Weights of a small audio frame classifier.
Model: activation relu, depths [3, 4, 5, 3], widths [192, 192, 192, 192].
Training: muon at rate 0.039, 5300 steps, batches of 128, held-out accuracy 98%.
Data: trained on songs of 200 made-up bird species, synthesised, often over outdoor noise, 39062 training examples.
Rows from block 11, named by matrix and row number. Each number is 200 + 40 x the weight over the matrix's rms, rounded and kept within 0 to 999. All counts start at 0.
# convs2: project pointwise conv (model.blocks.11.convs.2.weight, 192x768x1), inputs 672-767
convs2.77,192,159,250,224,150,165,225,164,172,176,230,244,209,168,223,171,119,127,191,177,233,220,153,247,135,252,193,228,204,190,157,231,228,161,184,193,170,152,155,284,242,203,236,211,183,183,204,150,207,256,172,197,201,252,168,227,237,230,254,249,209,145,253,253,151,220,193,159,270,218,156,200,207,220,185,139,207,188,217,218,161,164,205,202,213,121,190,199,205,223,182,234,132,240,124,156
convs2.78,245,210,186,152,173,135,272,178,153,188,249,196,191,171,169,201,206,173,163,175,262,170,205,150,256,137,127,186,198,203,213,81,201,222,205,183,268,201,224,174,185,232,148,177,245,171,150,256,184,246,219,232,181,217,198,199,185,214,278,186,229,122,253,223,177,251,195,161,223,224,198,212,184,188,177,171,200,227,223,124,154,204,227,219,207,248,187,250,204,195,225,176,194,247,183,155
convs2.79,103,238,267,240,151,188,143,214,176,196,284,219,260,242,119,200,222,236,175,213,202,233,261,236,222,201,216,212,223,179,169,174,251,281,242,138,146,152,147,197,229,183,282,195,221,179,188,208,269,157,171,230,209,265,162,182,199,136,154,159,234,214,236,204,185,105,208,193,212,93,164,207,144,210,235,142,107,174,205,127,287,178,146,220,200,222,252,245,256,257,209,239,190,264,179,218
convs2.80,254,154,192,202,191,169,230,106,173,155,183,217,188,199,215,220,222,167,173,202,204,197,244,229,216,212,110,140,180,200,172,181,218,203,243,198,176,200,239,155,219,179,187,179,238,243,183,320,218,189,209,181,227,199,245,210,200,226,247,219,280,197,192,199,194,170,276,132,214,204,223,240,182,168,222,176,195,239,180,224,255,193,124,106,126,196,222,232,164,181,260,175,161,199,189,242
convs2.81,166,181,162,216,103,222,134,227,119,274,161,171,225,151,142,204,191,262,211,207,214,224,163,212,215,125,217,236,203,166,192,241,228,135,187,197,195,211,205,165,234,173,144,183,192,163,167,215,281,234,231,225,168,250,279,187,233,208,149,239,112,225,244,135,214,179,200,61,175,201,206,201,256,143,221,213,207,184,145,165,173,202,204,287,176,216,263,214,187,155,214,255,270,212,156,172
convs2.82,230,203,162,156,184,196,287,248,204,138,159,209,176,165,238,202,142,218,176,224,158,215,168,217,180,229,142,209,161,239,177,225,250,206,227,226,239,206,281,252,240,208,160,226,252,198,196,327,255,175,154,174,194,213,166,209,176,205,209,264,166,171,126,214,251,205,187,153,248,210,161,162,213,218,227,177,215,181,128,267,209,198,264,201,238,156,212,183,185,237,151,174,191,225,229,260
convs2.83,163,231,177,216,177,240,214,226,166,242,204,166,178,269,209,190,217,155,222,178,161,207,220,167,282,221,261,154,191,238,123,175,215,122,190,175,230,227,14,212,180,227,221,135,128,233,231,214,217,208,175,234,207,223,194,212,192,220,210,215,187,199,222,210,225,189,194,168,167,169,151,208,204,177,245,217,221,214,144,226,198,220,220,213,201,195,237,156,144,128,199,150,199,232,240,224
convs2.84,209,229,243,216,128,238,209,185,216,256,207,231,192,198,179,204,224,176,130,211,195,179,168,173,122,190,218,195,223,239,226,227,212,198,219,196,111,226,219,183,246,240,166,178,199,252,244,279,221,200,170,204,265,191,236,215,265,221,188,150,199,272,220,136,174,159,169,275,273,238,175,250,214,169,217,170,150,186,133,179,194,202,220,230,187,261,167,237,195,182,148,176,168,163,190,233
convs2.85,174,247,189,218,228,186,214,175,246,255,216,251,240,217,140,168,194,246,175,185,198,225,186,202,162,225,231,118,138,217,240,160,130,186,222,212,156,186,131,250,168,215,188,206,188,188,212,179,207,204,204,212,157,212,265,236,199,180,193,232,231,196,206,231,211,248,213,250,173,154,203,134,195,232,212,239,221,207,160,122,128,175,180,212,165,274,166,155,214,173,189,202,195,214,290,197
convs2.86,212,243,195,152,211,123,144,181,176,198,162,140,234,275,101,213,152,217,214,163,190,203,218,170,168,182,252,182,216,190,163,193,148,253,234,229,219,246,248,197,221,247,245,205,233,143,191,208,219,190,228,247,207,190,201,190,188,181,170,163,200,234,146,190,133,258,202,182,195,146,199,174,244,215,213,103,139,140,181,224,177,238,136,210,165,196,214,191,193,164,117,228,241,218,245,256
convs2.87,183,234,247,171,190,212,207,225,206,222,161,221,235,237,218,168,164,195,201,209,158,235,224,179,296,162,143,216,236,239,224,90,198,286,242,193,176,180,233,201,177,249,142,105,213,247,221,199,273,163,232,203,231,251,180,203,248,208,262,174,236,248,268,218,160,240,238,230,146,148,181,191,191,211,182,209,182,169,225,194,209,181,163,186,185,229,225,213,173,170,229,203,227,212,216,227
convs2.88,207,178,170,114,224,164,156,234,173,166,220,246,225,247,282,115,219,138,152,196,160,187,297,160,280,197,210,214,218,153,202,194,152,238,239,157,168,167,317,237,237,204,121,178,234,151,216,211,203,211,142,197,134,215,189,216,184,159,180,217,117,230,202,206,210,280,205,198,258,152,204,238,255,193,141,168,241,231,219,229,150,219,238,197,233,219,213,211,180,261,152,210,276,207,125,242
convs2.89,236,176,187,176,248,207,221,231,289,162,143,276,231,266,264,215,185,240,211,236,129,212,267,167,218,204,223,135,112,256,190,232,187,208,199,180,239,131,189,169,187,156,222,200,226,209,119,155,199,208,186,196,178,176,258,126,154,252,164,259,149,214,206,255,209,197,182,232,253,179,167,213,213,258,240,176,158,200,210,270,202,212,240,296,222,300,224,257,143,260,254,224,198,208,180,215
convs2.90,211,185,151,145,182,155,200,223,193,152,270,177,142,300,179,206,171,209,157,215,226,177,169,176,154,218,142,177,143,174,138,172,162,196,264,187,221,161,153,221,171,216,197,194,214,212,198,160,169,185,235,147,270,223,254,182,280,200,97,138,190,188,183,170,184,189,188,295,192,233,207,260,270,236,230,186,113,191,268,286,266,162,179,242,188,207,175,244,200,285,224,156,266,189,191,227
convs2.91,170,182,116,221,169,258,120,224,177,270,180,208,219,268,202,188,254,165,180,180,155,208,193,184,243,205,228,288,177,264,222,197,244,204,162,221,206,185,132,215,211,165,287,123,228,245,206,198,199,153,184,225,142,146,167,266,237,208,213,202,219,276,242,195,226,214,136,174,196,282,205,241,173,243,211,213,265,192,216,220,243,207,191,165,188,182,194,178,251,185,177,167,219,220,138,195
convs2.92,201,190,94,190,210,206,151,136,205,249,214,290,307,247,149,196,165,229,171,200,225,206,185,131,218,174,243,173,165,195,204,328,249,252,221,217,187,146,192,161,178,211,213,240,271,218,227,186,246,236,133,209,263,195,220,278,251,240,137,135,269,188,205,210,182,228,189,175,172,227,230,188,146,118,150,188,185,244,169,210,234,140,175,214,239,230,215,177,170,259,164,151,212,131,183,217
convs2.93,200,177,209,196,210,207,223,155,203,131,182,225,247,209,250,232,220,229,167,221,156,231,233,175,217,192,190,195,111,170,138,224,154,280,258,283,170,225,227,149,203,235,229,148,148,148,227,120,275,225,172,208,138,248,148,226,166,175,170,160,194,167,163,226,153,194,209,164,161,190,177,120,154,221,201,209,170,203,194,201,196,259,173,239,246,133,231,174,150,159,203,245,210,177,215,207
convs2.94,224,169,174,153,174,227,300,227,155,205,110,227,170,272,238,210,230,258,191,169,183,183,206,209,168,142,232,212,173,213,93,153,182,213,253,178,271,192,233,229,238,198,215,189,215,257,240,167,216,158,213,199,159,216,179,190,211,236,81,222,172,215,226,148,223,160,208,190,204,178,210,199,235,166,117,167,141,214,242,158,262,187,327,215,206,238,169,165,193,186,160,160,165,226,148,188
convs2.95,127,182,182,194,231,275,245,191,211,148,202,213,151,126,219,253,240,177,267,290,177,225,196,196,238,243,264,232,197,248,184,174,263,194,208,258,267,176,110,215,206,252,179,175,184,161,195,153,198,182,173,152,158,182,221,149,222,165,167,149,215,144,250,177,195,219,211,178,189,228,211,136,210,295,186,191,224,279,174,207,199,241,146,232,241,104,185,159,154,266,243,203,188,144,197,211
convs2.96,207,169,197,210,201,219,224,197,254,212,306,194,169,217,232,201,165,178,183,267,190,201,237,210,138,152,118,173,257,164,220,138,169,125,238,234,211,256,191,193,192,230,201,262,124,223,124,190,201,217,123,192,223,281,221,200,183,186,162,242,158,217,261,175,266,278,247,286,212,230,262,212,198,207,254,191,285,141,219,115,181,149,175,185,210,147,170,240,265,150,250,167,204,154,220,245
convs2.97,196,241,188,263,233,169,165,205,288,272,190,127,253,224,224,254,270,242,166,157,213,184,142,206,157,153,209,212,184,221,220,201,230,287,178,182,212,199,118,210,275,213,175,244,229,177,202,252,141,188,197,219,186,200,177,195,245,83,216,177,160,220,156,203,190,228,215,155,161,229,242,253,249,200,195,226,181,177,229,211,190,193,202,225,209,158,184,299,211,157,144,211,193,176,202,226
convs2.98,172,180,178,220,237,156,218,193,186,201,130,124,245,255,101,193,190,177,220,250,238,188,188,176,219,163,270,200,207,218,192,200,184,243,146,201,226,154,161,161,141,236,180,224,243,179,237,173,148,190,112,169,286,187,182,243,149,166,170,255,226,183,205,213,186,187,136,227,224,225,232,175,190,198,176,193,228,250,197,164,166,220,118,236,262,269,190,189,205,199,142,145,279,241,266,223
convs2.99,223,246,196,306,215,177,182,94,181,93,160,184,196,250,200,137,232,164,264,189,191,224,183,260,172,186,201,177,215,106,222,256,159,226,145,208,139,183,210,221,158,183,129,231,253,164,188,160,194,200,216,164,197,189,208,172,126,260,191,162,250,207,179,258,219,197,131,137,198,212,245,212,216,159,154,264,171,261,248,219,184,230,178,152,167,99,180,207,254,137,214,194,202,166,224,247
convs2.100,233,184,222,177,188,205,161,135,222,217,256,168,163,221,202,199,209,222,226,143,206,183,139,255,136,157,181,246,192,213,236,260,166,159,212,232,197,242,213,150,205,136,226,173,206,179,130,181,197,227,214,232,197,143,155,208,207,193,162,221,157,159,169,144,165,168,200,181,174,177,164,204,230,168,170,130,160,143,181,190,191,138,145,216,190,146,184,200,252,254,200,205,141,242,222,168
convs2.101,217,156,191,226,171,155,182,181,122,297,287,189,204,150,147,190,218,266,214,182,204,209,131,268,127,150,240,194,207,236,199,131,199,151,228,291,163,234,183,163,161,209,209,144,210,212,176,156,286,238,234,163,188,263,182,219,234,209,174,162,213,182,160,209,172,162,209,188,225,243,181,205,183,143,192,193,168,194,196,135,200,195,203,276,188,166,249,214,206,210,150,176,179,214,203,213
convs2.102,207,273,186,199,202,216,220,176,236,162,218,148,149,223,198,227,175,197,169,200,214,245,215,174,200,243,209,184,217,166,291,180,203,256,138,224,199,142,200,194,234,206,230,160,223,178,160,203,231,168,277,236,213,192,218,254,189,170,203,136,172,203,154,164,210,214,244,158,210,187,214,240,230,188,143,274,230,291,197,230,164,176,188,148,218,207,214,269,180,214,212,224,246,135,139,217
convs2.103,190,187,256,188,188,295,222,205,264,216,209,217,162,186,175,223,211,176,247,142,217,198,158,172,232,273,202,177,197,220,257,184,165,140,251,252,190,229,249,232,209,211,127,169,224,187,220,215,167,174,137,154,184,191,219,266,189,149,215,315,182,251,225,235,198,267,207,140,204,183,249,235,164,217,262,159,232,205,192,142,284,213,224,126,188,193,237,168,252,193,227,263,241,224,233,196
convs2.104,202,182,183,137,195,225,117,225,163,152,148,200,141,112,198,163,163,174,209,253,180,231,145,183,238,143,182,239,178,245,164,219,256,272,219,130,215,237,185,242,232,159,198,189,215,143,189,226,189,182,192,188,228,158,215,241,167,189,213,138,280,235,152,193,166,144,265,176,201,164,244,198,185,189,224,162,229,188,192,214,193,155,168,167,149,204,201,206,157,167,230,272,176,232,146,214
convs2.105,254,188,197,208,220,133,232,178,118,272,140,217,165,251,175,199,163,176,223,215,230,159,223,183,225,174,256,131,190,191,243,127,153,196,179,179,208,155,176,191,201,208,148,210,211,253,179,231,243,146,194,215,241,186,198,137,228,203,147,168,139,180,262,284,205,250,197,179,196,141,185,182,186,246,184,181,164,207,224,214,202,180,249,220,219,134,199,195,246,160,149,225,183,182,200,149
convs2.106,171,192,252,172,316,194,113,225,149,134,253,259,168,174,169,242,264,96,203,231,150,164,185,239,217,159,278,175,170,137,149,199,262,174,246,223,233,160,195,184,242,175,183,193,188,207,145,248,201,189,202,172,154,168,228,157,222,288,192,217,146,223,168,183,173,184,152,168,203,215,176,182,170,206,156,257,217,176,225,230,147,137,144,254,245,214,219,198,177,198,163,171,207,138,237,281
convs2.107,216,152,159,166,187,220,169,187,173,129,198,213,186,222,104,136,297,160,240,197,192,188,110,234,151,240,163,220,119,232,255,157,234,197,222,193,198,190,286,193,219,182,208,181,231,185,197,209,179,195,199,240,245,187,166,157,177,265,239,114,213,181,268,222,227,149,225,124,201,295,233,169,166,140,219,235,218,252,202,190,253,198,202,178,243,220,217,181,130,279,136,169,179,206,180,196
convs2.108,168,181,198,193,181,224,196,220,255,192,171,212,247,211,255,197,183,225,231,123,191,203,181,249,195,208,281,232,205,226,171,229,213,257,195,218,242,200,218,136,171,187,221,198,213,231,195,198,241,165,179,221,137,194,187,181,166,205,210,193,175,196,172,280,119,159,200,147,190,230,159,160,193,165,247,192,148,262,184,180,221,161,254,320,169,150,223,176,300,142,220,224,250,197,205,171
convs2.109,110,209,218,175,272,260,222,262,133,221,246,194,113,236,180,149,210,185,144,180,260,166,173,190,210,206,237,216,212,184,212,271,187,189,214,168,159,154,93,175,226,167,218,270,272,219,253,173,257,241,230,216,221,289,225,242,271,258,212,208,179,212,166,227,172,222,184,198,203,275,256,186,217,180,204,177,237,172,196,286,178,211,182,197,150,226,174,191,212,226,157,174,192,266,228,257
convs2.110,210,242,180,208,207,206,171,242,193,215,191,125,103,220,223,183,157,194,234,176,215,205,210,177,276,124,246,202,172,187,239,209,191,277,169,153,210,210,234,190,213,184,172,190,274,261,175,189,156,169,180,181,242,120,140,255,193,213,177,169,200,196,223,217,218,147,161,207,176,154,217,228,235,216,217,242,258,221,271,162,218,177,168,254,202,260,196,231,226,175,154,146,180,201,191,220
convs2.111,204,237,211,170,203,151,234,266,219,171,218,217,253,271,129,235,227,179,189,209,232,192,238,210,199,146,308,253,189,212,171,251,153,216,192,167,248,217,141,154,190,236,216,149,176,229,206,241,193,250,231,131,213,200,194,238,189,189,133,206,212,242,249,181,163,175,193,171,159,186,214,222,160,208,296,276,259,221,194,223,257,196,231,177,206,232,196,179,206,245,183,173,194,236,154,214
convs2.112,273,218,120,209,164,162,223,195,315,215,127,237,233,215,204,197,176,231,134,204,192,186,239,205,142,200,174,209,188,162,155,320,210,228,166,172,175,219,127,208,215,172,176,167,245,284,163,170,255,188,213,196,238,181,182,190,147,206,205,232,212,207,228,190,212,187,159,224,231,230,262,120,185,144,171,180,204,245,184,226,189,236,181,233,200,174,181,217,200,221,216,198,186,162,192,171
convs2.113,206,224,205,239,207,200,215,213,186,254,288,235,265,180,176,153,120,228,123,200,195,243,222,159,203,199,301,211,249,241,182,245,234,236,190,132,65,240,176,215,204,196,206,207,202,197,283,223,202,189,121,152,238,232,236,223,234,218,265,149,217,212,193,207,164,192,211,150,186,187,169,225,142,140,176,191,211,206,253,179,237,233,261,160,159,200,173,188,179,190,180,168,181,249,212,203
convs2.114,177,237,278,185,214,177,202,192,237,259,197,262,193,132,165,153,176,226,129,181,236,151,135,201,185,243,217,156,164,164,197,186,195,167,332,310,184,222,280,239,192,191,194,228,188,269,243,206,232,227,171,205,200,198,217,178,262,183,255,167,234,202,157,102,159,174,212,241,186,216,204,220,287,204,197,193,183,185,214,202,226,170,181,229,219,174,255,235,298,254,191,227,255,263,156,175
convs2.115,195,157,180,259,227,183,149,279,96,227,117,219,218,87,249,193,198,131,191,185,216,210,256,171,253,313,189,235,186,235,246,166,217,213,208,215,223,230,86,126,153,214,201,231,173,168,196,123,212,227,286,169,219,170,272,232,262,217,266,172,241,205,213,169,176,237,160,182,175,232,178,180,136,162,222,197,159,247,150,186,247,223,157,246,209,183,161,137,126,196,262,180,202,218,170,206
convs2.116,154,195,157,156,256,177,126,246,151,191,238,233,133,133,175,205,207,250,239,206,227,165,269,228,212,166,220,258,186,163,185,201,118,288,144,160,185,229,175,209,165,245,215,198,229,269,283,212,185,207,118,276,170,241,182,281,106,173,266,164,181,199,147,236,254,236,207,242,189,231,187,247,226,168,220,223,228,203,228,270,183,200,210,138,239,108,194,199,211,192,182,208,143,215,133,217
convs2.117,275,240,217,164,160,147,175,148,149,205,230,179,260,143,256,157,226,198,187,259,218,161,268,179,200,120,181,156,194,231,186,175,259,223,170,176,112,183,156,268,152,260,132,182,130,200,219,287,187,220,155,158,225,208,156,209,243,259,172,207,110,156,189,162,176,128,208,207,206,203,234,213,233,214,194,208,193,167,173,186,267,103,192,131,192,234,207,257,136,197,201,241,241,161,180,166
convs2.118,164,219,134,193,201,194,157,190,110,200,241,209,158,223,236,163,227,221,233,201,129,174,189,196,256,147,166,196,261,205,234,195,113,128,233,144,144,192,169,235,205,158,249,225,176,219,158,217,205,210,148,205,162,154,203,234,210,155,204,253,145,257,211,209,193,139,214,192,117,184,200,196,225,132,213,230,208,216,254,237,191,204,186,195,206,279,204,295,90,170,169,214,203,190,235,215
convs2.119,192,171,185,186,216,248,198,173,217,214,188,163,137,113,224,180,149,149,192,269,235,219,262,152,230,109,221,145,255,173,186,226,183,187,243,216,246,162,184,201,211,136,196,178,220,278,227,265,199,271,185,176,173,220,189,199,266,179,149,153,232,272,286,198,193,225,227,211,222,215,255,244,203,172,215,156,215,123,204,142,226,199,133,180,239,187,252,178,287,214,179,239,232,184,185,185
convs2.120,139,216,252,195,219,201,158,236,269,211,257,92,197,140,275,180,163,222,213,178,268,197,141,198,180,207,166,189,209,201,173,152,229,257,251,163,211,220,175,243,208,155,279,158,275,220,134,175,198,233,244,165,260,218,223,190,154,221,197,177,252,263,192,202,160,223,240,162,151,196,222,263,262,227,171,189,253,167,202,192,246,126,156,205,177,196,197,129,245,244,213,139,213,176,224,161
convs2.121,150,139,198,187,228,199,205,181,226,235,282,169,172,241,248,232,215,182,267,181,208,198,133,273,174,228,227,205,173,153,310,192,120,196,200,208,257,233,199,165,210,153,175,198,201,232,197,204,253,226,233,223,155,182,197,245,178,211,190,177,239,164,277,157,220,183,312,225,220,191,141,128,182,186,249,200,201,98,217,214,165,256,269,214,243,168,193,180,289,218,267,181,163,237,180,172
convs2.122,175,225,238,183,231,208,233,214,242,178,281,171,146,180,184,206,239,183,189,284,180,230,175,177,201,218,245,159,225,209,240,224,195,152,202,190,225,116,324,217,189,201,211,141,147,208,214,158,224,154,184,207,224,194,171,202,191,150,210,232,188,211,169,190,197,196,231,188,176,196,202,201,251,244,226,214,190,77,184,233,197,244,206,165,192,166,201,206,230,229,221,173,180,240,130,241
convs2.123,231,221,222,290,251,196,178,163,192,177,182,213,242,230,248,188,200,225,188,183,193,211,212,179,194,206,190,224,247,225,125,221,242,228,192,219,198,83,210,188,226,231,76,257,250,208,209,136,152,253,186,245,206,206,131,262,165,179,216,229,217,209,196,204,222,177,231,164,243,164,192,191,226,164,257,241,198,219,160,220,169,199,220,290,275,181,220,192,177,234,103,202,258,211,191,217
convs2.124,292,146,190,312,195,161,164,150,219,229,162,217,198,156,170,202,192,221,210,196,118,174,120,137,189,193,174,244,186,210,221,173,171,239,215,222,200,189,260,167,177,166,206,168,117,190,227,255,187,234,221,172,225,123,163,224,244,168,211,192,171,161,287,199,221,209,114,215,243,266,249,216,218,196,275,206,262,238,235,184,227,239,206,124,179,161,144,223,193,243,190,217,215,180,194,241
convs2.125,241,159,165,197,135,261,219,201,227,171,181,169,208,232,193,192,181,234,221,153,239,164,252,218,112,188,140,223,234,235,173,206,236,187,117,169,178,199,192,201,166,197,209,219,196,217,182,187,199,125,237,161,220,183,212,199,204,181,193,206,180,237,198,209,183,226,178,254,165,116,171,216,188,189,149,163,163,191,135,231,223,171,171,144,230,192,190,150,259,176,251,209,196,199,234,169
convs2.126,195,187,211,167,207,182,262,148,192,233,165,141,261,151,211,196,218,209,175,207,189,135,276,135,225,223,273,228,161,259,177,97,251,155,166,185,167,166,115,177,208,237,150,198,173,173,203,147,273,189,163,214,191,174,156,142,216,185,271,139,190,205,182,209,188,208,196,179,189,119,180,133,218,208,193,208,167,121,222,215,119,181,226,264,140,136,186,256,212,216,166,210,242,198,214,285
convs2.127,201,214,190,155,149,174,234,123,149,186,200,216,276,215,229,237,181,161,197,227,245,189,150,239,205,181,112,203,177,183,212,169,184,168,238,212,187,155,168,276,198,189,163,125,152,240,149,95,235,182,237,167,213,142,234,202,216,230,235,197,144,193,155,202,232,212,205,230,160,155,188,242,113,240,241,181,276,218,204,217,271,172,123,236,191,147,191,193,156,222,117,193,135,174,215,209
convs2.128,187,217,196,140,151,210,257,195,227,218,232,202,187,150,204,273,159,234,209,177,209,163,207,191,232,239,225,174,207,158,257,220,178,190,156,188,177,282,257,205,201,232,154,204,251,203,176,167,264,186,173,184,261,162,242,211,164,181,247,240,247,205,203,256,187,154,241,186,186,166,162,221,172,263,123,220,223,113,164,206,187,217,189,190,204,266,206,230,225,214,241,191,153,290,247,268
convs2.129,160,207,217,178,164,187,185,238,226,192,203,227,219,251,142,183,171,251,179,118,258,199,241,276,172,244,211,222,179,222,235,163,145,217,182,159,226,265,237,209,192,193,197,241,186,181,194,199,204,250,223,167,285,144,157,249,161,176,229,198,226,161,149,203,168,187,208,140,132,189,237,231,279,190,182,166,261,137,186,248,147,173,171,133,169,266,155,208,170,222,192,232,230,175,113,182
convs2.130,234,260,104,180,227,225,262,176,251,115,218,225,208,197,227,221,251,179,212,169,237,192,159,147,158,190,260,204,229,227,187,225,167,194,278,117,194,233,157,128,166,193,163,227,175,220,256,183,227,180,199,154,159,162,215,226,232,234,159,265,252,184,143,184,188,181,149,247,201,192,266,224,188,144,176,165,268,181,217,205,258,165,170,304,184,227,216,175,241,161,180,243,113,206,294,198
convs2.131,172,209,211,232,170,153,193,208,215,299,177,199,264,158,150,184,153,210,216,168,182,228,178,162,218,206,124,221,180,211,207,149,182,203,176,194,261,202,170,215,219,182,217,193,212,178,140,188,251,273,169,204,168,183,179,194,166,190,194,243,270,171,258,178,182,164,211,176,140,155,190,251,198,188,172,223,203,191,256,247,212,169,187,165,234,240,190,209,319,196,243,224,233,226,245,162
convs2.132,235,168,240,186,151,153,209,134,192,125,221,210,135,192,237,158,201,287,168,203,227,158,207,172,194,199,233,223,161,234,222,145,215,262,226,165,92,246,224,256,152,242,218,237,175,230,244,169,227,235,216,234,165,167,227,218,175,227,191,256,164,239,214,278,261,175,192,130,124,269,272,146,170,217,241,207,142,188,190,149,213,192,263,209,155,157,224,180,187,154,219,176,215,165,297,125
convs2.133,220,189,194,222,185,206,161,222,91,193,180,149,158,182,240,172,131,205,143,197,154,185,278,163,246,149,180,191,171,187,178,229,265,192,194,229,213,180,187,166,201,214,203,247,158,150,148,227,226,197,235,257,190,270,217,213,233,124,188,206,316,190,202,227,203,144,172,211,222,170,218,174,130,149,160,194,136,184,198,219,223,235,215,159,288,314,179,210,189,196,165,178,198,188,218,261
convs2.134,253,229,176,133,243,219,193,183,170,183,100,126,151,161,181,178,222,181,186,292,165,266,272,213,167,240,177,208,200,235,189,245,215,252,221,189,193,188,153,177,207,187,303,237,260,222,266,131,210,177,202,177,195,179,181,223,189,157,177,241,249,234,254,176,148,196,186,203,207,212,213,237,119,184,163,201,209,212,187,219,198,207,206,261,257,236,145,193,121,134,216,189,149,211,215,173
convs2.135,217,250,156,232,215,174,209,205,193,150,241,175,217,253,168,170,192,202,188,181,196,174,174,193,175,249,222,137,169,180,238,326,225,210,189,193,269,273,172,237,200,201,150,156,196,179,220,119,240,234,198,234,192,203,146,183,134,165,178,170,211,182,206,198,237,185,201,106,163,155,205,201,218,158,206,194,208,204,241,263,193,214,135,169,277,299,202,134,252,153,168,173,234,181,218,197
convs2.136,238,244,199,183,218,167,267,229,230,180,161,222,190,122,188,164,219,191,231,173,163,296,217,189,152,211,220,223,225,217,238,255,178,72,184,240,198,236,227,209,237,216,179,250,187,208,281,243,215,265,191,205,209,204,200,93,188,228,109,218,220,144,154,250,150,225,110,228,180,169,172,157,179,148,238,222,217,159,220,175,198,179,201,124,218,170,156,193,263,164,217,237,216,169,152,180
convs2.137,201,204,168,229,251,166,181,194,218,144,160,238,141,278,143,207,162,230,174,203,177,289,199,224,144,199,212,240,212,178,170,320,199,163,163,165,323,155,273,157,200,244,147,210,234,272,248,246,241,220,218,216,175,195,210,188,221,193,185,104,189,200,246,224,260,183,222,141,221,201,214,101,161,253,230,180,270,152,233,213,198,255,196,140,263,260,229,239,96,216,158,225,257,278,174,160
convs2.138,215,213,248,163,231,227,224,173,213,213,220,234,206,143,263,228,209,211,291,227,235,135,184,207,273,171,115,228,219,154,239,138,181,173,125,144,175,101,291,283,232,248,202,132,196,223,164,207,129,244,258,206,238,208,214,195,210,229,173,259,277,202,207,112,263,195,233,251,255,173,187,151,255,126,204,184,165,207,219,260,185,238,120,194,173,196,230,236,214,170,224,160,204,217,114,210
convs2.139,221,211,241,158,171,221,206,247,234,188,193,249,169,193,228,211,257,218,173,202,207,184,192,168,180,236,162,164,173,172,258,163,192,223,190,231,122,251,259,190,193,122,152,210,250,215,159,236,202,193,200,198,218,215,192,86,209,216,252,250,159,160,220,258,189,201,250,194,182,240,200,260,221,216,189,213,164,196,165,153,173,220,210,211,254,150,199,198,191,222,161,237,211,249,203,189
convs2.140,246,237,250,233,230,193,273,208,134,264,190,206,254,174,202,257,228,239,180,271,234,212,202,220,170,247,179,149,221,143,204,235,177,278,163,233,185,191,131,230,198,246,176,126,233,185,215,247,190,250,176,176,258,158,229,195,210,267,158,170,272,182,272,153,180,246,261,226,211,133,168,116,230,212,183,167,210,208,185,276,205,145,165,279,218,241,244,261,115,265,219,191,253,211,213,261
convs2.141,257,168,266,138,186,229,237,210,304,121,230,203,172,158,260,170,168,266,186,269,218,190,196,208,238,227,285,231,209,188,230,198,241,209,206,203,223,248,219,256,185,212,194,218,211,187,200,159,159,246,204,166,143,197,260,178,135,233,193,178,231,258,278,164,127,175,145,232,154,249,211,210,190,235,166,153,255,158,192,221,236,186,226,195,125,279,181,122,261,213,186,162,195,226,187,130
convs2.142,203,120,201,284,182,171,148,172,151,182,261,197,162,249,169,152,239,194,174,223,179,191,176,221,248,207,179,140,220,178,213,184,201,151,204,140,147,224,244,222,222,233,100,132,248,142,213,221,266,213,159,215,155,162,186,175,230,256,242,204,210,255,135,178,269,131,184,197,175,182,153,149,214,190,208,208,114,220,263,205,232,161,213,187,193,236,207,197,112,184,120,214,178,222,155,145
convs2.143,222,192,188,161,241,206,205,146,195,143,222,262,250,248,259,167,203,205,206,249,212,162,188,199,193,144,139,245,204,146,183,125,165,210,130,223,196,220,286,146,226,166,168,142,137,161,169,195,245,184,138,204,253,241,186,154,210,219,194,186,222,252,218,164,228,160,198,284,200,192,254,248,186,140,159,203,211,228,186,197,172,159,214,237,211,160,186,209,115,240,253,183,222,215,205,251
convs2.144,221,218,218,162,210,226,164,231,219,223,174,250,152,231,159,173,145,194,227,251,201,180,169,199,228,178,170,214,277,191,166,163,244,194,188,227,243,244,274,210,187,159,95,187,285,168,172,234,119,197,199,190,161,224,154,142,294,224,157,178,219,266,175,141,183,159,198,125,222,198,240,181,200,219,171,271,180,158,241,220,189,227,205,175,185,253,249,269,206,164,198,175,190,204,256,265
convs2.145,148,203,181,192,222,221,188,227,160,179,237,180,142,290,166,204,196,170,165,139,259,200,184,202,199,167,257,232,273,151,230,227,237,207,220,188,209,244,192,139,146,113,216,251,172,147,210,252,190,187,195,140,121,224,166,207,195,253,212,236,310,179,163,232,161,188,244,206,191,197,189,225,199,224,224,132,225,194,300,215,203,242,180,210,191,210,180,258,161,230,223,248,245,199,236,174
convs2.146,237,179,208,250,167,184,295,223,188,246,174,183,168,177,226,218,189,239,226,331,205,144,160,164,151,152,149,144,208,189,200,238,241,212,220,245,281,129,230,261,198,149,160,219,109,148,184,191,188,218,231,237,145,151,222,164,224,183,260,188,183,180,212,157,213,293,223,177,204,176,229,184,124,198,91,230,246,161,205,170,214,259,159,166,156,168,200,166,141,196,212,306,105,185,183,187
convs2.147,223,192,167,160,172,211,203,177,226,158,176,197,208,159,214,165,166,191,250,181,236,174,180,181,234,157,216,181,186,160,261,192,190,280,252,205,235,164,142,235,201,287,212,144,179,198,188,225,239,129,312,198,139,174,236,215,218,168,238,213,251,194,202,178,128,220,278,220,187,229,207,184,242,141,190,189,158,135,162,193,209,256,178,151,192,157,174,200,187,193,183,230,198,186,209,247
convs2.148,174,237,210,219,181,175,189,211,175,194,168,202,230,176,189,169,202,250,210,192,220,189,177,179,194,211,281,243,150,193,202,240,235,142,143,181,195,171,98,239,203,238,208,179,276,134,248,110,157,201,210,192,204,256,209,242,195,169,131,159,216,223,242,228,261,141,199,176,196,201,215,198,202,238,198,265,162,240,234,200,158,259,180,181,261,177,213,234,259,120,176,216,197,224,238,196